From a checkpoint of a small image classifier: norm layernorm.
Rows from block 4 of a small image classifier, named by matrix and row number. Rows with one number belong to one neuron. Each number is 128 + 32 x the weight over its row's rms, rounded and kept within 0 to 255. All counts start at 0. After the name is the row's rms in percent of the matrix's.
After each neuron's rows are labels from the 100 images, of 14848, where the neuron reaches its highest value: "strongest on" is what is common among them; "patch colour" is the nearest of a few named colours to the mean colour under the peak. Only what is clearly more common there than usual is listed. The data: pixel-art sprites of 400 made-up characters on tiled backdrops.
# fc1: MLP up (model.blocks.4.mlp.fc1.weight, 256x128), inputs 0-42
# fc2: MLP down (model.blocks.4.mlp.fc2.weight, 128x256, transposed), outputs 0-42

fc1.34 121 [140 116  82 106 101 135  67 137 144 164 133 128 111 103 166 190 126 116 127 205  98  69 140 130  91 172 151 134  66  90 181 180 148 116 148 106  82 130 134 105 130  73 103]
fc2.34 132 [113 137 120 140 130  98  81 126 197  71 118  78 173 118 116   5 140 138 150 107 110 104 125 146 128 179 120 140 139  91 141 236 128  63 127 129 126 129 113  60 130 129 180]
strongest on: white
patch colour: white; pink

fc1.201 080 [135 133 146 111 187 113 134 169 207 125 162 134 104 133 176 123 109 137 122 125 103 133 111 132 160 131  98  90  93 122 150  52 161  70 160 134 101 213  66  78 145 139 176]
fc2.201 077 [ 99 186 113 155 163 148 142 103 126 101 135 149  95 126 115 125  96 170 121 159 153 105  93  87 139 122 135 150  35 162 136 107 149  78 132 117  81 195  82 121 157 194 167]
strongest on: yellow
patch colour: brown

fc1.172 135 [206 139 116 140  84 107 153 136 176 126 115 104 169  78 184  79  74 146 117  75 112 131 142 114 138 141  67 154 137 193 143 116 168 171 108 121 112 138 141  68 211 164 191]
fc2.172 140 [ 68 116 127 225 103 150 199 126 138 108 120 128 116 114 142 103 109 156  96 144 139 112 152  99 105 115 100  90 128 141  98 163  49 171 108 124  74 161 129 181 138 102  92]
strongest on: yellow
patch colour: brown

fc1.112 141 [157 155 124 145 191 142  79 138 110  94 126 123 115 162 139  95 157 138 166 126 107 147 121 138 180  55  91  58 129 125 131  66 126  93 140 102 122 132 148 138 104 125 141]
fc2.112 120 [146 110 138 138  92 110 190  94  80 132 116 125 152  92  94 135 138 120 110 153 121 122 145 109 160 137 137 174 138 133 146 123 153 126 124  85 179 107 141 128 129 143 142]
strongest on: black
patch colour: grey

fc1.247 158 [ 97  71 191 132 137 117  90 124 165  58 103 168 113 116 171  69 115 165  90 114 147 187 142 159 146 128 194  91 135 149 155 173 116 166  65  42 100 141 123 122 101 128 101]
fc2.247 156 [157 137 142 128 103 159  56 111 123 107 110 115 123 151 107 149 133 134  84  95 111 122  97 185 157 162 116 134 136 108  86 146 145 111 116 175 127 104 154 120 119 112 134]
strongest on: black; brown
patch colour: brown

fc1.168 116 [135 131 169 102 110 114 162  79 179 118  64 132 198 109 128 117 106 117  85 153 129 163 103 157 149  99  72 107  91 108 155  91 180 141 101 178  98 164 168  66 152 192 148]
fc2.168 109 [158  99 113 153 164 131 128 123 178 150  90 140 125  48 124 142 106 129 120 176 160 154 130 130 155 122 157 151  41 136 153 107  93  71 164  63 108  85 134  94 115  89 127]
strongest on: grey
patch colour: brown; black

fc1.213 084 [135 123  73 142 160 109 138 108 122 141 185 151  96 102 194  84 128 109 119 163 129 166 170 135 118  78  41  90 104  88 132  70 177 109 125  92 127 147 136  84 140 114 124]
fc2.213 077 [136 191 158 165 174 173 137  75 148 148  75 107 153 117 202 128  63 111 132 113 151 132 101 109  86 131 101 107 113 169 127 154 100 140  85 143  88 110  88 177 122  74  77]
strongest on: yellow; large
patch colour: brown

fc1.110 106 [150 162 206 114 123  58 143 107 182 134 175 164 172 174  77 116 100  86 154 160 166  95 134 173  75 115 128 146  96 122  98 104 150  69 130 135 156 162 158 161 156  94 150]
fc2.110 107 [ 86 157 150 165 114 160  90  86  85 120 177 146 137  65 110 151 170  98 140 117 158 107 166 149 151 149 131 153  77 176 125 170 135 128 169 116 136 129 109 194 123 121 154]
strongest on: black; white
patch colour: black

fc1.252 065 [163 127  91 171 148 100 172 122 131 124 159 125  88  80 167 109  84 127  99  96 111 149 131 137 147 159 109 117 151  82 130  77 140 117 112 117 107 158 110 131 132 116 159]
fc2.252 060 [ 62 161  86  83 162 177 106 100 124 118 139 101 174 154 149 146 117 125 105 145 152  80  96 114 159  90 140 120 157 193 105 132  72 136 179 133 168  96 200  69 136 105 113]
strongest on: black; grey
patch colour: brown

fc1.151 136 [138 116 170 182 108  96 129 150 133 138 110 177  96  87 122 159 131 138  45  88 193  77 121  98 140 127  47 125 132 120  98 178 167  97 135 136  89 197 162 153 112 145 114]
fc2.151 123 [156 116  91 124  98 144 119 108 168 167  99 126 135 206 153 160 115 144 152 154 138 198  95 201 169 152  99  85 148 118 155 156 153 173 133  71 124 125 129 131 126  96  93]
strongest on: white
patch colour: white

fc1.58 137 [143  94 108 113 105 155  72 140 128 158 116 130  90 139 157 132  72 187  83 141 130  98 173 143 138  96 114 138  65  53 174 205 179 117 122 111 120 114  88 113 104 105 140]
fc2.58 178 [114  61 144 151 117 100 143 183 159 129  99 135 153  55 130  62 108 101 126 114 185 127 115 158 104 120 130 127  89 172 118 120 129 228 136 143 142 199 113 129 130 116 157]
strongest on: brown; black
patch colour: pink

fc1.224 120 [135 133 121 146 164  49  88 132 198  93 140 113 103 135 122 135 133 116 128  82 146 159 163 114 199 137 115 118 131 101 143  46 131  83  90 161  94 133  86 150 124 168 184]
fc2.224 126 [137 102 137 139 130 105  68 168  53 146 148 108 140  77 150 151 114 138 176 143 184 102 139  72 163 100  87 147 141  96  97 149 153 107 136 153 167 102 122  88 146 144 153]
strongest on: grey
patch colour: grey

fc1.218 025 [136 206  73 113 151 108  84 152 121  93  93 155 130 105 129 165 151 162 106 110 136 169 144 108 149 141 117  90 153 123 177  79 110 106 146 166 122 155 155 162 135  55  97]
fc2.218 026 [130 143 117 159 119 135 149 128 121 143 185 178 115 132 108 127 160 135 108 124 134 110  74 131 179 108 123 105 193 178  65 143 126 100  83  99 161  71  83 145  96 139 117]
strongest on: white
patch colour: brown

fc1.194 112 [ 81 125 144 102  78  99  65 109 163  93 166 123 185  87 153  66 155 123 104 133 140 134 161 165 158  78  72 107 173 119 171 112 102  69 125 117 118  62 162 156 220 148  68]
fc2.194 117 [125 155 139 146  87 179 176 116 114  97  81 121 127 104 157 163 105 131 149 122 131  96 124 173  69 101 138  73 138 169 124 144 184 191 106 120 132 142 137 163 120 146 113]
strongest on: black; white
patch colour: grey

fc1.15 137 [110 148 146 169 117  91 217  95  97 131 179 195 163 188 125 106 155 128 128  92 173 120 158 122 100 180 107 121 146  86 131  98 105  90 111  99 179 106 144 150 154 108 111]
fc2.15 133 [193 133  88 134 112 106 124  99 167 107 144 139 121 127 105 119 134  57 104  90 121 181 111  85  97  79 128 142 129 195 178 136  86  84 117 162 107  67 151 137 133 133  78]
strongest on: white
patch colour: brown; black

fc1.126 144 [117 138  60 129 147  84 114 117  76 159 125 107  87 147 123 171 102 174 103 167  71 152  46 168 150 147 159 129 108 160  73 160  94 147 106 131 123 144  97 184 107 110 132]
fc2.126 114 [126 168 147  99 192  65  87  86  78 140 132 129 175 157 143 134 119 124 108 180 133 148 133 101 154  77 149 143 120 104 128 133 141 121 136 139 150 131 183 138 122 120 109]
strongest on: grey
patch colour: grey

fc1.129 149 [129 197 105 141 140 118 150 135 142  71 198 143 109 192 145 138 138 138 118 147 118 114 143 126 175 124 121 128 199  87 170  68 134  91 134 142 141 114 121 144  92 202 120]
fc2.129 126 [132 111  91 174  83 107 125 113 146 193 140 142 174  44 192 124 108 141 137 131 156 125 114 154 128 183 140  96 133 148 154 209 138 166 134 121 127 120  66 138 138  97  45]
strongest on: black; white
patch colour: grey

fc1.212 160 [195 177 123 119  94 153 115 102 132 116 145  98  91 158 131 133 141 167 135 135 110 117 153 131 154 119  86 143  71 133 147 102 110 130 141 107 134 140 156 154 164 116 145]
fc2.212 180 [136 113 148 102 166 144 123  74  86  93 127 119 109 160 104 197 136  84 134 132 164  98 121  97 114 189 136 146 175 117 153 144 156 153 126  50 130  77 151 161 111 135 176]
strongest on: blue
patch colour: grey

fc1.71 066 [137  98 126 106  93 174 115  61 148 127 166 118 167 172 185 110 127 182 151 170  96 104 149 172 120 110 119 127 138 146 179 168 122 150  85 118 145 131  82 121 102 123 171]
fc2.71 062 [101 185 195 188  84 161 156 151 144 115 166  90 102 115 159 107 126 123  73 116  52 125  86 139  73 169 135 194 128 137 151 139 119 125 143 111 123  85 103 144  85 188 125]
strongest on: blue
patch colour: grey

fc1.136 146 [113 202 182 133 189 151 135 142  75 126 126 119 108 102  93 110 136  86 119 144 106 102 115  84 136 154 151 140 156  87 116 127 130 159 167  97 135 138 136 125 145  99 165]
fc2.136 133 [150 121 107 153 121  81 175 149  99 124 125 112 150 112  87 112 123 118  85 116 156 125 131 138 142  87 101 124 150  76 136 166 139 201 125 154 226  97 155 118 138 110  77]
strongest on: black; grey
patch colour: grey

fc1.193 108 [117 186 124  89 101 109 121 170 170 139  99 146  35 140 147 212 128 143 172  90 146 128 100 127 148  99 116 177 142 115 137 119 186 112 151 151 156 110 191 152 130 120 147]
fc2.193 117 [151 182 129  69 115 151 145 104 119  81 107 175 128 102  85 117 111  96 156 196 129 130 126 138 161 117  54 149 164  61 161 141 128 150  68 135 145  56 124  80 148 131 138]
strongest on: yellow; pink
patch colour: brown

fc1.221 043 [119 147 188 115 155  68  82 136 186 130 158 122  79 141 217  83 115  98 136 123 157 138  97 181 107  69 143 196 185 104 117 115 134 130 128 142 169 159  63 182 139 172 137]
fc2.221 044 [145 128 101 132 106  96 106  72 113 119 157 141 106 152 156 120 112  80 131  98 150  87 193 142 144 135  82 142 128 136  84 124 164 119 133 110 134  58  64 108 150 102 172]
strongest on: yellow
patch colour: brown

fc1.157 055 [166 142  58 152 133 116 122 109 133 107 120 130 155 145 158 101 150  82 132 160 131 109 133 152 124 139 179 140 182  87 111 195 142 151 108 139  89 205 179 171 146 155 146]
fc2.157 057 [168 113  71 157 139  83 148 114 124 214 199 135 141 126  76 101 149 129 135 144 102  66 147 154  76 119 203 141 126 153  75 140 132 147 109 125  89 100 116 180 129  80 140]
strongest on: blue
patch colour: blue

fc1.48 097 [114 118 115 149 122 130 174 187 105 108  79 150 187 106 142 185 144  69 140 169 149 107 137  90 199  66 135 213  98  84 128 132 153 103 136 109 154 102 135 121 113 149 157]
fc2.48 111 [145 132 133  88 163 137 146  90 131 149 125  66 121 170 146 141  78 102 135 101 194  13 109 137 147 132  99 116  61  96  87  79 108 132 180 100  99 111 116 177 144 121 152]
strongest on: grey
patch colour: brown

fc1.44 082 [125 125 125 112 209  97  93 100 119 147 136 171 110 130 109 132 153 166  77 124 160  88  45 177 110 149 130  86 141 147  92 102 103 101 133 113 121 118 166 148 166 138  94]
fc2.44 075 [137 116 166 140 177 133 155 170 136 101 147 202  71  96 139 139  97 138 161  97 169 129 125 106  97 106 143 178 139 153 107 139 174  60 148 103  71 102 135 136 125 185  94]
strongest on: white
patch colour: grey